Weights of a small masked image model.
Model: encoder arch vit, encoder activation relu, encoder layers 8, decoder width 192.
Training: cautious_adamw at rate 0.0022, 27500 steps.
Data: trained on small charts drawn from random numbers, 101725 training examples, 34.6 epochs.
Rows from block 3 of the encoder of a small masked image model, named by matrix and row number. Rows with one number belong to one neuron. Each number is 128 + 24 x the weight over its row's rms, rounded and kept within 0 to 255. All counts start at 0. Numbers have three digits each. After the name is the row's rms in percent of the matrix's.
After each neuron's rows are labels from the 100 images, of 14976, where the neuron reaches its highest value: "peak on" is the class under the peak. Only what is clearly more common there than usual is listed. The data: small charts drawn from random numbers.
# fc1: MLP up (encoder.blocks.3.mlp.fc1.weight, 768x192), inputs 144-191
# fc2: MLP down (encoder.blocks.3.mlp.fc2.weight, 192x768, transposed), outputs 144-191

fc1.236 120:136155146119151121110096116123109167103133149106118179109138098147128167118115116127158101118141115102147123078101154150099134150145124156126104
fc2.236 121:118137156128171139172135144124123202127106144100118183129160109147150147100108159141113151107116145122131098093114138127112164164142137167111083
peak on: data marks

fc1.550 133:111130130142125115133124106097119129123137123139148123106124118140153117085116138132135128117103168128099151131130154164113159123157112114107120
fc2.550 136:116107102138116135094079154140116116100187124121147142097121126108105106107120122136136146130110086173161111124150129116126113157135154137132124
peak on: legend

fc1.267 118:145146133118141101140123133095151104106149123150138108176152148137174137141151154162145108102185107159162138115103161095119076129099091116122146
fc2.267 122:109157130111138097114107140102115145138180202122112131168097150127111155099114158103089130149122111134145113128088103131097152156135172115127100
peak on: legend

fc1.109 127:133113125190133144122170127160090176122110088143121140099156150127159097160141105115118143170134148135079084137163137125131126104117164154077150
fc2.109 120:123115091111122094137186096136085111115168100120117091150125118116168122126100098193103156106116112161108151140072107108122111103149135097138137
peak on: data marks

fc1.381 119:156115131117116157159124136135147175117130086085126143138103153134098149160101156108134174151166138127110127146132100103149078122105148095122119
fc2.381 124:122192116105133121085096138110163132123114172115095141140136167123101150108138155154127109173173159134149117149115132113107156150119111120068126
peak on: legend

fc1.151 121:120118105126143140096125084111128127157155113152139164107102167081136141121134170154102119136143149122148116158154138119109128138141077130100121
fc2.151 127:116167123125130121153125126128142157125114100096139106156141117139173162125101113132089141090151123089135184164076120150111129098119146082142153
peak on: data marks

fc1.255 083:135120121131127113147140178095085152094125102100118109110142145146169129098122106172116118120101168142106165132158119136112079127123139110114164
fc2.255 082:096107104131092116106111115099139116147109117123134101125083155148111089142163118119174171155171117132169128154104093126136150104105114129100123
peak on: data marks

fc1.203 098:151138110134135145104099106122117130124162144178154087131117111103204118119180144139192117135172109117159073123141162085130125085136148115099131
fc2.203 098:137162136104125135124085136147133112171130147119120111115102100145042126131153155120150145148138117141116137120115149137096165200098130134116164
peak on: legend

fc1.259 124:208125113102120152161099080157149139130115133101143107133153120157157099106169150151151099159151149125143167136124138115129156088082149091138152
fc2.259 130:148188170133113129108124125096181156113134149133127089157151137107120134114177128100150137104157153159120061155122126125137146128112125144137144
peak on: legend

fc1.54 116:153144088152132098108072123133178105141118099120193126144097125099155160112129115157158151165102137086160131150109142111173136086093086126112101
fc2.54 105:109116128110103100124076134118160135158152163138167154130155127137124122137125051116132102141139137137086117131151138119107115130157188181139137
peak on: legend

fc1.282 133:136113127085127185100116098152127136148154150158148107146106138150114131124118180123126097087155085143145136086157118113113160125134103119129140
fc2.282 132:144132138162130139083143114129127120136137181145118184124102089100143127113136099111134185139107150091091144123146139144141134169182167136082131
peak on: data marks

fc1.292 124:144168150096138112158129168146084122088134181149125133118079079102156094139084152118135142132133098115154102093149126090122170093128129155131124
fc2.292 117:127184124142145082116125096172141113141148115114136120118143101180093142120109141120135109148131168133097115150156106166162160129141092160164127
peak on: data marks

fc1.205 118:112120161107120122074126101113126140152119167125114154116130133116116110152151118119119123126174133136117136154131134107114155149114153114110113
fc2.205 120:140146108144146164133131128128154119136151116107137134139133132124166105123092071135144122077127137113121145152140149146121066121156137119104137
peak on: data marks

fc1.127 111:117095130149119097130122076114136162139151131157143155067111170085145140141165163125107125134133150114105137155148136137133148103136103118099124
fc2.127 103:179121171133139131140089128129119144169105112118110106123114127145160132114092168147149124145163163111150155173172111120138125113127126088116157
peak on: data marks

fc1.695 131:180118124123132155141110106128138166106143155158121133127134113121182117114134160171111149130152162130138101105128163106107172124101130131088135
fc2.695 134:106174158127160103135148124085148119135164139139119127155108145084093140122114116134163122130131123095106104121119142118149130115152143119139126
peak on: legend

fc1.687 108:154125110158131140112082134142116082138161125124159140122090106100154129112130157150224152120122112075166103132146107094186091101111155103115139
fc2.687 101:113087130094124124116100129139089113177124150148100129140171131163090150114093099138116131122151128179106123127134104113052075139136150150126164
peak on: legend

fc1.472 127:112165154140126112076129155169188124138112130133148122109121128133100110123138176079145120157147150111138098131145158126126179093100127168130119
fc2.472 129:123134126131125139114159143100156127112126131141147092120152116135091138103126118127133113154133205121138159117164103112142140110169104156163114
peak on: data marks

fc1.188 114:122174152090145122110134144073150160104128168129116171111150104049120182142090146127097139046113110113122160079174106160102161153148126156135112
fc2.188 108:132127158133128093120107105134137072139115117090111135110133128125149161097127138134134123143132112106117105156125131193111143161178154134058133
peak on: data marks

fc1.431 123:134093137165142147107125161091109120078079105118093125140116136127182145150154139133106158137139136125124108142089103108152091131092179107116157
fc2.431 129:115130162111113136150179154139115131112114121128104171088132106132164105087135170120159113110099151108131134099149153124150132191107121169118170
peak on: legend

fc1.34 139:115139172128138152136137145113127101118141161118110131135096143136100136099138141116112114148109099104151146153146133140113153137123147138124147
fc2.34 160:114111136146131146136120124118122143077107144127132108133147115113153154137127077117145152138136186184150158146110133147175161138136128160101142
peak on: data marks

fc1.589 128:113123101107131141122117109078140128128145176119131146080085109152162159124101180130100168100123136110128143144146182102117115149131085131141128
fc2.589 128:132129110089155104143133136167136128143097140114117164186135098123139150152131109111095139107108148144138157108122113167121161104082137141115126
peak on: data marks

fc1.396 120:145108128106120155136102077123131136154128121094139183121166166130126142135135112139124081128108185119133113130122126117113121144114121133111108
fc2.396 117:146122071126150137165133139134126133130141147129122161156111147137179116150123073118112130136150139149128094140127146113158124108178134161129116
peak on: legend

fc1.614 132:187074110134126174118098107054134124105136180131131131138080106174109160141101126089144154160125161130128121115125127106150106092124134129078064
fc2.614 171:130140128116104110166134097121136130160113146098173138141119106139129131107124150104162076109103171163123120085150159108129129113142131147069124
peak on: legend

fc1.711 104:174129118137119141152104129111181124122152113089168144153106140133136152144124146108113173146117125126105159169134117115138086100071172066115128
fc2.711 101:119171133110118125105158137103158121137144153103109123135109161118100159122111159114133137128116157116180118165141130097104122157131138085097173
peak on: legend

fc1.373 140:104136142159122132082125138149125129141140178128126178123130112153110146117088091125110198154145162117108134110114133117143121122135126150120110
fc2.373 135:162093110142118159058139113096097128118173143107073123111100101111151144124156125111153100104121155143133185140146127190138130139157120097115111
peak on: data marks

fc1.5 121:155122158166132115133165109093174125142141146116127101113135111071153113171123113096101208175134147128062089101167110135156176116146140119128125
fc2.5 135:148164124094122139136112113160123130134157103071124149164113110141146140084171155120128101181108148157173141174143114135146140137119150081100130
peak on: legend

fc1.672 136:171171142110138125147102102140146126140130147170142085153134122114152122126168156139153130151171117139146116133113154073119156075113137067108158
fc2.672 143:144171163136132140121091141138188138111119141109156116134116122088090108123182141131155155113151132135136085140122112136121161166089127154131171
peak on: legend

fc1.593 108:142111131136131105107166108104158129112110117104136066122098119150147131149122146141142146097108173102131135141129152140121138134134092172125100
fc2.593 114:133124118132130119134132112139131137144110137109122164140126094180088125114153148106113106133151191154119169122128153142112173153073098183176073
peak on: legend

fc1.111 127:149112175129140169140118123117155142120081112131109079155114137173124129122091107137110164200142153143082121153103145152117107124111139066102101
fc2.111 132:163150106116146146098131088144123149150158154126135145164112130126105130098146133133136097169119191137168129131085137129104149105112094141101150
peak on: legend

fc1.284 123:121068103132115125147131112135128173138068097097150150156146153122090104140147154104109175125116162120073127164131104116102123118151142092136095
fc2.284 135:157144134125141097123154147113136107137156084151140142135077167091181146055126116131160115088130136096122107142149130141131096111134134093121111
peak on: data marks

fc1.633 130:143123123152121108124178083138153141129121122139196132112113112098102125160093128126123119135150096086138112092125142089123145147134094148128117
fc2.633 134:133127120147088146149125171112095131107167089148130139113143162129127136161114116141127096110115139126127075121136153072107082117157146135123124
peak on: data marks

fc1.159 115:126125155192137105180155108133112131138130115129106117088071136172146086164132137134116112170116132145070067170165122111161109134119163146136138
fc2.159 104:114158114114083128101174111163156093171120112130152098129141121109093106127152134068135128152125160095143139155116124175163124139133144130108118
peak on: data marks

fc1.338 114:113171105104122133122137116105143095136169130142137130117056116084166114120138160131111165125139129098138115109103159062117166124130097132132138
fc2.338 104:139107130128162140126134130172137145157101132172113096191156128152089124168150114104154137152122152128106148158072106153153108136087134121117141
peak on: legend

fc1.537 123:152088100166128130099158110112142122138160142115121177101103116117110151100109091135116154139129158103094198179109119140146095149132170147083118
fc2.537 118:133161129105109135178171136121121112150121131151136101152116122099171132163132205114116070124159083127102128108150117107124153137111122131098127
peak on: data marks

fc1.448 100:133133166097121149125101084131165138133121117165166092110120122131168065092156197131136105171144100129141111159131150110147149123091122094097154
fc2.448 089:133159146145129152113128151110144112141134132097126140138102125132155142158133098107125111112091125112108078127215147135163133147150103119124121
peak on: legend

fc1.359 137:175114103133113119152139120123098141105154117142146118142116110090124180118133114109153135143161131167102105147127149135129121109105172170125163
fc2.359 139:068119087129148111120124111153125133134143133110113134153165154165147118169104135161115111071072123095145166125116109116139113128172059069150052
peak on: data marks

fc1.270 120:112162154104123108160087130147143069113123154097118105141089075120158084163101146157139121131099077121159139105110114117118130075114096098151103
fc2.270 118:117154108158148139118149143162171115115121145151161102136153136149082098084129143071137117156160142101113111136159118141161147140143137138155120
peak on: data marks

fc1.199 126:123066124178135134095125103094103155124152157109102133077116106131108101154131076113107155157140151142089158150134117150116141155131129136098100
fc2.199 127:161112107126082139124128140141132131102130130137153126148126122132120148093162181148150107131163103146120069143146127112151135114152137145172152
peak on: data marks

fc1.248 127:163165178096134148121108109116154124094089146111114101159105140119153130130136132139154125184145130128128122150098122164131153070096122097126131
fc2.248 124:152170105113136137135163156151148125144112102097158083134136113075147132095131091116150129134118137131112135134095132135092155089128111134082150
peak on: legend

fc1.192 116:130092108125122124160116099144102149102106119123140079129149100124142130143144100138101161134152110119094138130109101110138117146140126168140121
fc2.192 117:152133150113118127093112140118163132129154154115121176160127145134096138129156095126120154141114141146114155118103138158139141136070148142116145
peak on: data marks